config = dict(
    dataset='simulated telescope pictures of galaxies',
    train_examples=195000,
    crop_scale_min=1,
    norm_position='pre',
    activation='swiglu',
    mlp_ratio=2,
    parallel_block=False,
    init='trunc_normal_002',
    residual_init='none',
    beta1=0.9,
    shampoo_beta=0.999,
    max_precond_dim=1536,
    epochs=23.9,
    final_lr_fraction=0.1,
    weight_decay=0.1,
)
Rows from block 3 of a small image classifier, named by matrix and row number. Rows with one number belong to one neuron. Each number is 128 + 32 x the weight over its row's rms, rounded and kept within 0 to 255. All counts start at 0. After the name is the row's rms in percent of the matrix's.
After each neuron's rows are labels from the 100 images, of 14848, where the neuron reaches its largest size: "place" is the part of the image that holds the peak. Only what is clearly more common there than usual is listed. The data: simulated telescope pictures of galaxies.
# gate: MLP gate (model.blocks.3.mlp.gate.weight, 192x96), inputs 48-95
# fc1: MLP up (model.blocks.3.mlp.fc1.weight, 192x96), inputs 48-95
# fc2: MLP down (model.blocks.3.mlp.fc2.weight, 96x192, transposed), outputs 48-95

gate.46 096 [175 176 136  93 124 166  83 144 163  96  97 140 139 160 146 156 138 143 149 121 136 124 114 157 222 137 111  92  91 145 197 127 152 162  96 154 167 133 132 139 165 100 136  89 110 110 104  77]
fc1.46 108 [136 137 117 116 125 127 128 161 163 160 118 113 147  72 118 190 109 128  99 111 134 120 165 125 157  82 100 111 107 115 143 129 118  91  88 114  97 132  90  89 150 163 144  87 147  60 109  78]
fc2.46 116 [110 140 127 102 152  95 156  67 220  84 119 139 142 183 176 148 117 148 164 129 179 150 113 109 128 156 108 130 151 121 127 156 155 155 133  75 101 149 144 113  44  97  90  88 145 145  98 114]
place: top centre

gate.181 093 [ 99 155 138  88  59 108 157 143  41 138  85 107 207 121 138 149 109 176 124 175 137 106 100 103 128 146 103 152 169 150  82 164 184 137 129 155 105 141 130 143 136  89 170 127 106 128 149 122]
fc1.181 081 [157 135 136 136 108 127 165  77 164 122 154 203  73 208 105 175 107 112  61 101 105 116 148 145 140 133 127 193 103 156 141 138 178 168 137 111 156  76 118  65  93  87 166 148 135 137  86 102]
fc2.181 104 [185 143 157 154 181  91 155 117  79 124 205 128 137 198 160 154 106 103 119 205 123 109  95 149 188 136  72 139 153 176 153 170 130 152 130  73 148 148 139 103 105 139 144 129 153 111 140 131]
place: top centre; middle right

gate.33 101 [148 117 123  96  72 128 199 124 148 152  78 126 126 174 117  79  75 135 107 114 138 138  51 113  83  48 135  76  58  89 153  76 121 124 165 117 113  91 118 135 120 103  92 124 109 105 109  92]
fc1.33 099 [146 198 192 174 120 140  89  99 142 153 144 123  96 121 159 171 146 123 118 135 117  81 165 160 148 159 142 140 129 125 151 100  88 138 129 105 145  30  91  86 149 109  85 118  76 120 134 132]
fc2.33 097 [144 126 136 117 164  91 115 163 147 122 106  61 125 128  98 154 162  94 119 126  87 165 193 136 103 155 144 134 149 113 103 108 179 141 135 140 163 110 156 100  84 148 119 106  80 131 106 145]
place: centre

gate.29 105 [112  97 111 194 194 148  97 122 144  57 140 142 112  85 133 104 133 113 100  80 122 163 121 170 115 155 195 122 132 127 120 166 126 127 119 121 149  90 178 114 215 121 121 157 143  99 125  97]
fc1.29 084 [129 117 159  79 110 173 130  69 164 141 175 169 142  77 129 115 104 194 134 142  96 126 149 111 153 174 116 175 130  98  68 130 169 183 144 110 130  59 150 166 153 135 165 159 185 126 129 177]
fc2.29 098 [112 109  66 147 157 220 128 179 141 163  89 129 220  97 146 102 111 143 143 124 109 166  90 130 103  81 140 150 122 116 134 123  75 127 118 133 146 121 107 137  91 143 107 138 164 179  60 111]
place: bottom centre

gate.44 084 [138 141  99 114 129 183 148 177 125 127  72 108 117 183  67 111  96 153  78 110 155 138 137 121  90 145 123 126  91  78 164  89 140 122 160 157 200 108 171 141 182 138  83 126 138 166 127 113]
fc1.44 081 [123 133 135  61 159 126 106  97 118 143 110 123 188  82 133  90 108 130 125 153 156  94 157 149 120 119  85 159 117  69 113 176 135 109 166 165 150 142 115 153 185 116 131 141  83 145 146 139]
fc2.44 090 [121 194 129  77  97 128  84 138 136 161 178 158  85 148 179 136 113 162 110 102 126 150  84 101 170 116 132 116 182  61 166 136 163 201 139  86 143 118 201 150 147 140  80 157 154 101  99 137]
place: bottom centre

gate.189 100 [126 116 120 154 170 146 148  92 101 154 169  93 155 171 139 150 130 146 125 141 194  89 168 133 110  80 140 150 159 161 181 129 148 158 142 122  95  93 104 138 104  98 146  79 160 112 126 117]
fc1.189 098 [ 64 134 134 107 137 120  46  89  75  89 167 127 157 119 145 128 159 128 120 151 121  84 109 162  93  74 112 160 161 138  94 136  72 166 166 105  82 113 151 139  99 149 114 114 125 106 134 164]
fc2.189 094 [ 87 118 127  95 103 132 115 135 153 123 193 115 102 118 157  89 140 112 144  89  77  96  97 126 127  90 138 158 198 144 153 106  67 133  85 146 135 128 182 138 127 154 141  85 132 113 138 145]
place: centre; middle left

gate.4 103 [127 144 128 105 164 138 114 144  73 127  78 130 104 109 174 106 148 113  81 137 128 121 118 142 117  59  76 157 108  99 104  85 157  83 158 101 175 182  93 177 151 133 124 126 151  59 107  86]
fc1.4 104 [141 153 164 136 132 117 122 182 130  97 139 168 155 134 120  99 116 139 120 133 202 166  74 130 164 150 176 151 155 170 179 169 114 206 117 120 123  55 127 106  68 130 151 127 166 159 157 158]
fc2.4 095 [118 140 155  89 151  69  96  56 115 126 130 187  85 113  90 137 131 156 184 192 130 173 132 144 141 162 125 153 134 118 122 166 141  57 100  86 149 161  51  81  86 151 155 145 166 131 158 147]
place: bottom left

gate.164 117 [176 153  96 138 124 123 116 156 133 161 117 163 101  82  90 112  81 144 102 162  89 133 126 124  91 106 204 172 131 152 123 135 154 141 126 128 164 160 111  80  93 129 108 200 167  97 130 132]
fc1.164 123 [163 138 152 108 110  96 100 110 104 128 138  88  91 139 112  86  95  91 122 125  94 104 112 114 121 144  83 176 100 138 128 143 111 169  75  80 140 138 133  89  82 111  93 196 175  82 137 146]
fc2.164 112 [ 90 158 156  98 130 107 114 117 178 135 153 147  94 106  88  82  93 115 128 152 117 123  63 105 127 127 133 158 115 116 174 203 118 107 102  99  79 121 118 123 183 112 114 129 132 147 172 146]
place: bottom centre

gate.168 098 [139  87 115 124 160 128 121 106 156 226 105 185 117 131 137 141 139 231 133 162 117 135 131 138 129 152 101 168 163 169  40 140 116 108 125 129 152  94 110 125  84 165 123 118 155 117 127 137]
fc1.168 087 [140 180  66 100 168  61  65  93 119 158 149 147  85 129 129 111 177 195  77 148 108 177 135 155 100  94 117 150 157 128 124 109 158  87 103 147 155 123 154  90 126 152 164 109 150 161 112 113]
fc2.168 098 [165  92 122 112  84 115  83  75 132 139 105 131 130  79  78 146 154 173 137 117 148 136  98 168  79 164 111 120 136  91  61 146 102 173 135 132 139 128 108 165  62 139 111 119 134 100 104 109]
place: top right

gate.65 094 [105 111 152 146  77  49 127 147  95 165 140  76 171 110 115 137 104 127 181  49  94 147 102 133 159  96 105 101 173 168 109 190 108 163 131 168  59 173 153 135 142 159 128 137 135 115 140 139]
fc1.65 081 [115 138 110 160 182 104 104 145 145 175 207 137 113 169  98 152 160 145  93 160 145 101  90 113 162 128 137 142 137 202 126 109 124 119 105 127 171 127  71 116 155 109 146 157 114 132 147  74]
fc2.65 084 [134 144 161 130  48 108 121 114 127 163 150 114 150 111 145 132 125 124 121 128 193 116 136 167  66 140  90 116 128 167 128 140 154 223 185 136 103  91 182  86 142 122 112 145 142 155 108 164]
place: centre

gate.3 084 [125  99 113  93 123 144  84 170 163 104  38 142  82  92 136 141 114 141 190  73 135 130 132 116  84 143 128 109 161 164 142 115 173 165 167 121 141 126 107 133 140 180 140 147 139 182 121 133]
fc1.3 086 [149 169 125 153 178 139 134 112 180 166 167 141 137 195 106 140 125 186 161 148 142 162 138 120 143  87 113 173 138 143 184  98 112 130 180 218 125 119 123  55 145 150 160 134 182 132 114 113]
fc2.3 105 [135 136 148 136 126 132 132 106 151 107 228 113 128 112 121  75 121 119  56 148 142  96 170 113 151  89 110 125 133 156 117 164  93 157 139 104 111 157 118 121 187 164 122 131 193  91  82 144]
place: top right

gate.183 099 [ 91 192  76 105 188 172  83 114 130  97 119 165  98  95 170 117  84 121  63 116 171 132 154  72 110 109  79 139 135 150 133 143 110 123  73 143 145 154 113 109 151 109  71 143 152 146 204 114]
fc1.183 124 [106 113 135 175 161 141  89 140 133 171 169 102  94 113 123 134 144 105 162 168  97 113 198 143 143 109  96  87 106 148 103 107 149 144 172 141 126 126 199 154  94  85  91  84 100 154  84  99]
fc2.183 097 [106 160 133 113 153 147 103 121  83 104  92 132  44 135 113 173 133 116 104 138 141 135 156 104 122 162 105 117  97 151 137 138 165 120 107  89  95 122 157  96 160 124 158 135  60 167 110 145]
place: bottom centre; top centre

gate.190 108 [173 139 144 133 148 157 126 151 142 142 154 145 103 111 116 153 111 118 118 180 123 166 111 137 173 102 123 153 106  91 133 148  89 135 101 179 114  92 187  65 134 175 122 104  68 117 147 115]
fc1.190 084 [120 164 154 139 112 152 127 170 162 111  81 135 112 113 131  91 157 168  85 111 124 156 118 106 139 132 151 137 133  73  89 142 133  34 125 158 128 154  98 163 151 130 182 120 132 129 167 153]
fc2.190 101 [ 96  98 128 136 142 112 159 107 145 129 102 174  95 127 162 127  86 139 154 138 191 126 151  76  91 134 141 122 123 204 127 165 131 113 166  87 175 143 145 193  88  81 111 126 146 159  94 113]
place: centre

gate.53 096 [164  93 155 174 143 128 137 159 113  55 115  68 153 119 147 142 129 116  65  87 101 151 173 162 207 158  91 137 129 179 146 100 123 153 142 128  97 101 111 127  95 221 144 112 118 133 162 114]
fc1.53 103 [ 87 151 144 100 131 131 148 127 131 103  96 198 116 187 118  74 127 155 196 166 162 139  99 148 127 140 167 127 133  42 132 155 181 109 150 111  95 171 201 120 133  68 129 101  56 176 150 141]
fc2.53 099 [134  97 148  77 159 117 114 154 122 127 117 133 125  84  99  90 162  98 118  98  84 220 144 149  76 111 133 143  65  79  89  92 123 145 124  94 139 131 155 100 148 157 146 219 129 183 181 147]
place: top right; middle left

gate.175 104 [146 102 155  73 104 131 181 111 141 109 106 109 122 110 138 140 161 171  93 148 119 123 153  83 136 163 119 153 101  75  92 101  58 107 157 124  55 121 157 118 105 159  41 106 129  76  47 120]
fc1.175 105 [103 102 127 178  95 110  69 205 128 139 108 127 157  86  97 109 122 142 125 108 169 158 113 164 175 127 146 115 134 160 137 175 190 181 164 164 112 111 166 103 142 113 143 129 121 185 168  98]
fc2.175 094 [ 83  87 108 171 130 112  95  56  59 103 139 140 130 166  86  84 101 174  88  98 183  93 121 157 136  90 192 133 141 159 163  67  78 177 155 115 135  82 140 138 173 136 180  77  67 120 161  82]
place: bottom centre

gate.179 089 [185  97 105 163 108 195 106 190 179 110 120 123 101 118 130 137 182 150  85 164 146 128 156  94 176 173 111  82 111 123 103 141 110 133 138 120  68 101 153 124 139  80 114 166 148 129 181 148]
fc1.179 081 [ 80 114  99 171 121 144 124 114 123 145 108 125  47 149 153 104 136 112 148 112  99  68  93 140 135 129 132 148  87 138  27  69 114  49  98 110 143 150 150 149 102 180  96 136 179  95 121 173]
fc2.179 097 [139 155 130 114 108 111 132 106 118  93 166 108  97 169 103 160 109  77  97 205  60 111 181 109 131  87 102 185 155 135 122 120  86 147 171 188 167 153 113  77 177 164 118 127 149 154 134 132]
place: bottom right

gate.37 110 [132 158 156  98 132 158 126 154 117 162 115 142 105  91 135 174 134 154 158  79 170 103 108 167 109 110 195 168 123 124 157 108 152 115  84  99  96 113 142  60 107 106 130 123 177  95 122  51]
fc1.37 104 [156 142 143 152 141  58 161 133 117 112 125  84 162 196 161 141 121 100 135 199  93 141 138  96 168 157 137 130 132 122 134 142 123 167 142 109 169 109 134 166 149 134 130 136  92 115 167 216]
fc2.37 103 [159 177 140 141 108 120 118 155 161  92 122  98 104 123 111 192 108 131 148 131 133  66 147 144 158 180 137  80 165  55 168 139 152 108 125 164 133 137 119  79 136  82 118  94 124 117 140 135]
place: middle left

gate.26 098 [ 96 115 175  97  57 166 102 169 108 113 138 125 114 163 130 103 142 112 159 157  79 145 162  97  90 134 117 133 101  95 119  96  92 101  89 145 178 179 178 121 118 166 170 120 153 136  63  98]
fc1.26 111 [ 99 102 132 111 147  89 143 129 108  75 145 158 108 128  94  86 125  59 136  85 142 115  94 136 182 105 186 111 128 127 102 163 126  92 120 155 118 119 172 210 112 101 130 162 151 162 129 108]
fc2.26 109 [149 177 107 150 210  99 134 121  79 173 133 148 149 114  69 120 138 177 106 126 162 139 125 112 155 108 146 137  84 129 139 154  92 134 121 125 156 132 164  87  75 130 134  78 174 149  81 149]
place: top centre; bottom centre

gate.66 102 [106 116 132 101 149 165  94 133 157 166 106 141 142  84 156 115 153 147 110 157 106 149 147 177  83 103 156 152  81 141 100 145  45  64 130 151  49 120 105 131 157 131 109 139 112 175 137 216]
fc1.66 101 [109 100 196 111 128 164  98  88 126 185 146 142 156  98 179 130  97 124 183 166 111 129 140 141 107  77 110 119  77 102 127 125  96  78 113 140   0 151 151  92 161 135 142 172  92 139 146 154]
fc2.66 099 [151 175  73 186 184 107  93 119 103  87 152 155 150 114 155 153 100 122  87 113 127  64 142 141 119 137  99 139 161 177 144 129 107 162 123 138 158 137 170  51 108  81  68 115 155 160 124  97]
place: middle right

gate.158 098 [126 154 105  83 150 181 126 156 126 137 138  98 187 168 103 162 168 130 123 129 146  93 179 127 124 113  99 146 205 133  93 157 162 105  86 145 216 139 108 114 153 106  93 141 169 146  79  94]
fc1.158 096 [155 181 185  85  90 151 184 177 104  94 151 139  95  86 100 157  90 121 128 121 132 150 142 111 112 112 154 129  83 148 146  76 121 166 129 114  61 132 124 123  96 150 145 165 133  90 169 186]
fc2.158 084 [102 112 179 203 158 160 179  93  70  85 170 119 123  92 133 109  90 131 101 146 173  76 138 109 165 163 186 156 116 204 159  80 103 182 143 148  78 110 108 123  70 111 145 150 113 142 132 155]
place: top left

gate.31 097 [141 182  87  80 194  92 109  95 115 110 127 141  90 154 143 193 145 215 140 170 124 119 111 204 131  91 137 161 144  97 146 163 137 166 118 133 133 161 102  95  84 119 162 124 124 160 101 107]
fc1.31 115 [ 82 148 132 123 152 144 157 103  87 185 161 153  85 141 115 150 126 194 119 134 106 137  88 143 146 168 119 191 122 112 124 108 232 130 134 149 103 141 132 127 111 120 155  75 160 158 153 117]
fc2.31 102 [127  77  98 112 117 145 117  58 161  96  64 106 210 126  94  88 118  76 147 135 174 127 151 118 125 141  79 145 150 134  80 122  87 119 150 137 155 141 129 166 181 132  96 166  68 120 105  72]
place: middle left

gate.20 109 [137 159 110 108 131 176 142 122  29 115 111 146  94  81 165 149 119 117 124 124 160  73 122 127 112 145 102 103 147 137  96 157 188 109 114 144  85 125 115 108 123 173 123 119 159 111 104 155]
fc1.20 116 [106 136  86 130  88 176 129 178  84 138 158 113 129  81 128 103 129 130 111 142 191  94 136 142 114 130  97  80  98 140 101 140 185 129  86 170 105 150 161 113  85 174 118 120 166 129 154 165]
fc2.20 090 [ 84 131 109 156 143 162 188 147 125 132 111 151 154 126 130 142  62 137 160 163 140  86 139  93 121  96 120 108 140 124 144 185 185 104 154 128  34  91 101 153 146 175 107 119 106 102 144 114]
place: centre; middle right

gate.6 090 [174 143 133 131  88 169  90 167 140  98  97 105  81 160 110 145 130 123 122  85 188 154 109 108 166 130 139  83 161 166 123 179 171 160 120 117 126  74  98 144 118  87 108 128 139 166 145  36]
fc1.6 102 [ 78 108 164 135  53 146 109 195 123  73 100 121 130 150  65 142 117  90 142  77 166 154 102 207 157 127 184  88  61 178 113 141  75 145 124 161  91 117 100 170  64 169 166 125 160 112 166 122]
fc2.6 090 [166 118 150 221 152 107 168 122 159 144  93 123 131 162 113  97 102 153 107 131 120 148 152 101 107 106 107  62 151 144 138 126  96 152 149  76 160  62 109  98 175  70 100 127 104  97 121 189]
place: top left

gate.50 102 [153 169 140 109 101 158 147 165 127 121 149 115 112 171 151  96 143 123 112  83 111 157  86 148  91 191 112 149 142  67 102 109  90 135 104  78 204 171 156 104 118 144 159  88 185  81  75 131]
fc1.50 110 [133 157 168 170  99 138 131 106 148 106 125 136  84 116 164 109 139 135  82  67 127  98 121 143 187 156 194 106 142  80  69 133 111  94 133  48  59 129 170 144  99 118 173  83  92 141 149 102]
fc2.50 101 [ 69 128  96 145  77 145 110 108 124 134 109 180 168 156 165  96  85  73 101 143 143 128 167 124 137 136  71 147 167 111  76 155 114 124 166  77 122 160 127 146 127 150 133 127  63 160 117 109]
place: top centre; bottom centre

gate.42 099 [145 142 171 161 140 120 112  88 146 171  96 134 105  95 162 124 113 148 150 115  79 134 160 155 136 120 129 131 134  92 133  94 157  58 163  75 142 197 143 156 162 162 120 121 119 168 183 147]
fc1.42 115 [139 141  95  97 182 147 148 132 139  46  89  99 137 158 111 191 173 148  71 184 127  49 112 104 112 113 148 112 146 108 164  94 111 135 143 117 140  75  94 111  83 169 104 111 100 105 120  95]
fc2.42 099 [129 157  85  99 149 106 131  68 104  99 110 119  78 120 155 152 125 174 158 192 139 140 127 116 109  70 129 147 151 154 149 100 154  68 113 138 155  92 116 118 135 135 154 121 147 165 110 121]
place: bottom left

gate.156 106 [157 143 168 205 148 148 124 160 141 133 173  58 127  90 171 138 167 157 149 130 150 118  93 129 131 111 129 111 159 100 142 140 115 133 106  90 136 149 192 160 115 167 124 122 161 117 122 170]
fc1.156 094 [156 130 127  93 142  79 120  67  98 121 162 115  87 132 191 193  85 158  99 122 101 148 107 133 165  90 145 139 175 134 146 110 136 151 139 124 125 144  76  63 149 130 103 125 149  90 148 143]
fc2.156 102 [133  81 157 118 162 162 143 149 181 198 101 138 185 120 138  90  70 127 212 130 107 137 120 137 153  88 105 128 124 132  84 183 129 123 146 130  86 137 146 169 132 107 123  99 154 164  82 120]
place: centre

gate.61 096 [116 131 192  74 129  45 118 133 134 112 158 165 140  61 101  32 151 118 141 120 120 103 121 178 169 118  76 145  90 111 114  74 113 146 118 151 103 133 104 125 136 121 111 136 135 137 124  74]
fc1.61 087 [131 158 113  53 161 118 140 118  96 145 122 141 115 137 101 147 162 142  46 142 148  82  81 121 127 156  66 181 156 113  96 124 118  85 115  67 162 152 114 137 147 119 144 113 143 129 140  86]
fc2.61 099 [150 100 126 147 127 159 115 157 111  83 147 122 132 108 115 108  71  65 143  87  79 153 161 106 128 111 157 122 164  99  89 180 127 168 130 126  91  86  73 101 103 149 142 174 198 140 117 160]
place: centre

gate.54 097 [147 185 138 158 203  97  87 140 128  99 113 157 125 111 105  74 120 144 114 129 105 125 192  68 113 135 148  97 162  68  97 133 155 116 157 136 143 137 160 102 159 145  64 150 122 137 113  98]
fc1.54 089 [104 137 174 150 205 144 162 161 107 120 118 180 102 123 197 100  77  90 115 134 147 101 149  67 132  88 111 159 152 128 118 131  88 104 104 168 104 145 118 127  98 128 102 140 132 130 110 184]
fc2.54 100 [104 132  98 134 131  56  92 162 123 137 115 169 149 162 134  97 163 112 134  85 140 128 124 140 131  94  87 145 124 142 117  87 122 108 120 101 139 118 132 169 131 203 141 168 115 137 149 141]
place: bottom right

gate.19 090 [152 100 136 133 111 144 184 139  85 123 149 133  76 139  91 130 111  99 114 151 105 165 117 125 105 126 108 177  57 198 134 121 147  97 179 102 118 100 126 184 144 162 128 176 125 156 187 132]
fc1.19 096 [175 170 110 114 136 116 128  74 126 148 106 146 145 164 162 140 137 116 125 130 131 134 118 134 142  87 147  69  95  36 159 152 200  85  72 134 124 119 159 150 147  88  95 139 105 100  70 114]
fc2.19 091 [124 129 158 140 126 186 173 161 130 168 121 148 134  79 164  96 180 128  93 161 113 149 104  83 129 176  96 103 174 168 152  80 166 116  98 117  85 134 102 113 142 141 180 139 155 116 106 131]
place: top right

gate.169 114 [154 114  77 136 123 144 122 105 131 172 122 100 147 111 176 162 119 111 104 119 124 102 149  76 139  95 148 144 140 130  97  97 150  67  92 143  97  96 123 159 139 161 131  80  84 139 129  85]
fc1.169 097 [123 140 128 124  97 104 111 167  95  39 129 119 203 159 123  86 144 125 114 126 101 128  29 151 146 146 166 122 184  97 150 164 131 132 118 105 133 105  99  91 168  70  74  99 135 114 139 126]
fc2.169 098 [139 187 178 103 126 176  93 187  80 128 141 146  83 171  86 115 130 184 162 185 106 112 135 139  83 131 116 126 179 114 129 146 127 152  87 126 159 160 148 175 154  73 118  83 167 128 123 195]
place: middle right; middle left

gate.9 092 [125 150 169 124 132 164 173  92 175 111 154 128 122  91  74 186 148 139 165 121 111 162 109  68 134 175 142  55  87 112 121 154 145 109 148 157 162  87 184 119  91 158 187  94 197 104 136 175]
fc1.9 104 [113  98 163 149 177 146 163 169  85 108 134 180 114 145 117 115 180  33 112 132 146 111  81 140 166 121 174 145 164 108 141 143 134 123 136 125 107 116 139 146 159 135 163 129 153  64 158 118]
fc2.9 103 [100 100 127 168 136 146  99  79  89 110 146 124 144 138 180 135 127  96 130 129 123  53  94 139 188 131 121 125 204 155 165 110 157 157 124 112  55  87 137 157 147 108 129  81 106 107 141 101]
place: bottom centre

gate.178 100 [133 143 136 123 170 133 101  65 137 127 154 121  92 154 154 149 138 106 164 162  96 193 102 145 147 154 139  89 130  86  92 148 169 107 141 145 102 107 163 121  94 105 112  84 123 139  59 126]
fc1.178 103 [123  85  70 182 139 116 159 135 148 108 161 106  99 164 154  89 121 147 185 116 102 118  77 152 120 110 105 173 116 165 128  59  36  96 160 144 101 105 118 117  85 111 188  88  70 122 172 169]
fc2.178 096 [ 95 106 119 172 173 130 123 145 120 107 139 115 133 126 123  52 109 147  96  82 174  74 137  98 126 117 139 133  97 158 169 122 105 112 138  45 144 141 112 111  85 147 142 149  91 163 190 142]
place: middle right

gate.63 097 [144 151 114 117 142 166 149 114 127  89  99 106 165 135 172 161 141 154 126 146 137 162 127 163 135  76 123 114 127  79 106 146  97 120 140 100 179 109 146 115  57 129  64 139 104 167  56  97]
fc1.63 095 [ 85 125 123 102  92 120 134 178 104 150 127 161  80 169  89 109 119 147 124  77 193 172  96 112  55 149 138 146 107 152 106 159 114 167 123 151  86 100 133 111 117 101 107  88 135 105 121 148]
fc2.63 086 [121 127 136  80 112 154 149 137 171  99 140 124 188 114 116 122 131  99  84 148 148 166 195  83 141 103 119 201 140 153 164 112 112 161 187  91 169 154 112 140 143 114  70 127  74 110  97 122]
place: top right

gate.165 101 [ 72 108 100 114 149 111 107 114 162 155  83 114  99 187 109 127 123 146  77  99 128 135  89 176  77 105 113 128 108  46 130 118 142 135 104 124  70  93 182  77 148  97 172 116 157  76  92 114]
fc1.165 104 [166 112  96 121  89 119 102 115  57 166  46 108 145 134 170 139 141 151 108 159  97 119 165 171  29 119  96 138  91 126 101 103 145 165 142 116 106  84 128 139 159 139 133 149 135 112  79 124]
fc2.165 095 [103 118 157 112 129 144 128 107 163 172  42 145 163 127 104  88 129 113 112 131 112 152 107 124 105 100  68 114 135 148 135  72 135 168  70  73 172  64 163 161 177  95 162 137 219 159 106 149]
place: middle right

gate.188 090 [107  99 125 116 217  90 175 166 169 159 159 206  73 150 111  84 124 135 141 107  95 117 104 139 112 107 159 164 131 120  83 153  77 184 147 136 113  95 107 127 137  62 118 139 178  96 122 143]
fc1.188 089 [124 140  81 129 179 136 137 140 107 132 135 138 145 166 120 150 134 146 186  72 123 103 151 157 119 166 153 139 146  91  98 163 188 103 149 131  95 170 132 104 129 153  61 169  85 157 118 147]
fc2.188 101 [173  86 178 193 138 106 190 107 151 147  95 150  83 111 172 177  92 104 106 147 134 173 112  96 118 129 133 135  80  96  81 168  96  94 129 161 158  86  74 139  92  68 121 108 140 129 153 120]
place: bottom left

gate.38 095 [116 102 180 151 107 121 164  69 165 162  97 101  98 107  82  93 150 105 112  98 136 181 110  53 101 121 158 147 149 141 123 142 124  84 157  88 113  81  85  99 141  80  97 149 181 117 158 146]
fc1.38 103 [168 122  55 132 149 107 106  90 110  79 101 104 145 125 125  65  81 137 171 110 126 140 115 139 186  85 175 159 117 129 137 105  58 121 157 164 111 106 161 124 134 192 126 107 117 176 127  96]
fc2.38 090 [159 136  46 211 155  70 153 112 120 127 167 139 132 136 122 176 105 187 144 134 138 141  77 150 133 138  76 124  98 154 148 144 220  92  91 171 105 118 125  92 102 172 102 115 123 117 151 119]
place: bottom right; middle left

gate.30 083 [ 93 125 173 112 160 134 123 155 108 133  72 167 116 157 103 151 172 145 190 113 129 173 108 123 104 156 172 166  94 139 131 131 104 123  98 129 120 179 171 180  96 106  85 109 155 150 107 141]
fc1.30 084 [133 185 178 175 139 110 123 187 155 208 142 149 157 164 112 157 125 170 120 150 147 162 132 120 116 132 180 160 184 164 165 161 157 143 134 122  76 100 148  96 129 119 178 145 153 149 136 185]
fc2.30 108 [ 93 140 124  98  91 189 107 143 103 101 163 140 103 155  67  89  91  88 127  97 193 137 128 147 148  90 146 100  93 140  68 146 156 151 142 165 168  93 132 135 165 147 174 181 173 216  97 110]
place: bottom right

gate.40 095 [127  71 116 144 132 142 101 123 130 187 159 167 162 182 168  98  88 162 129 125 174 172 165 119  90 162 176 109 176 114 135 189 134 101 118 131 135 124 143 141 182  90 141  89  83 191 149 151]
fc1.40 111 [ 67  94 136 153  78 100 127  83 121 200 150 152 132  92 118  89  82 147 134 128 122 129 129 121 144 139 101 127 100  97  93 153 123 149 116 121 144 166 173 139 209  83 123 118  82 116 142  98]
fc2.40 087 [186 215 198 131 137 150 123 166 163 125 123 147  66  64 112 188 196  83 160 106  85 170 169 142  92 153 113 125 134 134 131 108 129 142 130 121 127 147 149 133  51  99 125 108 190 103  54 176]
place: bottom centre

gate.11 099 [168 156 101 113  93 155  70 143 169 123  94 151  96 113 138 156 100  61 139 114 137 168 111 130 131  82 133 142 206 150 135 174 119  69 131 125 145 123  69 158 161 170 147 107 123 166  95  94]
fc1.11 093 [192 116 164 155 100 119 151 136 126 144 140 146 109 111 157 150 120 144 140 113  97  91 165 103  87  85  45 141 113 114 106  51 122  56 166 132 117 101 119 123 169 131  65 139 139 141 127 164]
fc2.11 099 [100 169 117 124 132 163 135 166 163 128 122 121 109 112 115  92  79 113 128  98 140  99  83  98 125  89 113 147 103 154 122 107 108 200 112 160 102  50 144 123 105 120 128 174  81 164 153 108]
place: top centre

gate.25 094 [100 129  53  99 133 145 127 141 163  99  56 111  71 177  91 117 152 144 159 139 138 166 115 119 129 129 151 158 134 135 151 168 105  99 137 160  93  56 107  90  84 113 109  92 151 121 160 114]
fc1.25 100 [ 97  88  95 142  98 114 155 139 132 152 124 134 113 114  80 109 103 122 122  84 140 132 135  60 118 207 142 190 168 163 136 150 104 115 133 106 146 100 109 101 139 136  73  73 176  98 164 179]
fc2.25 102 [140  91 122  92  85 130 182 105 128 146 107 132 140  64 182 144 103 146 158 121 120  87 161  95 124 132 145 180 160 166 130  86 139 125 107 144 139 195 177  88 153  99  89 122 151  91 139 149]
place: top right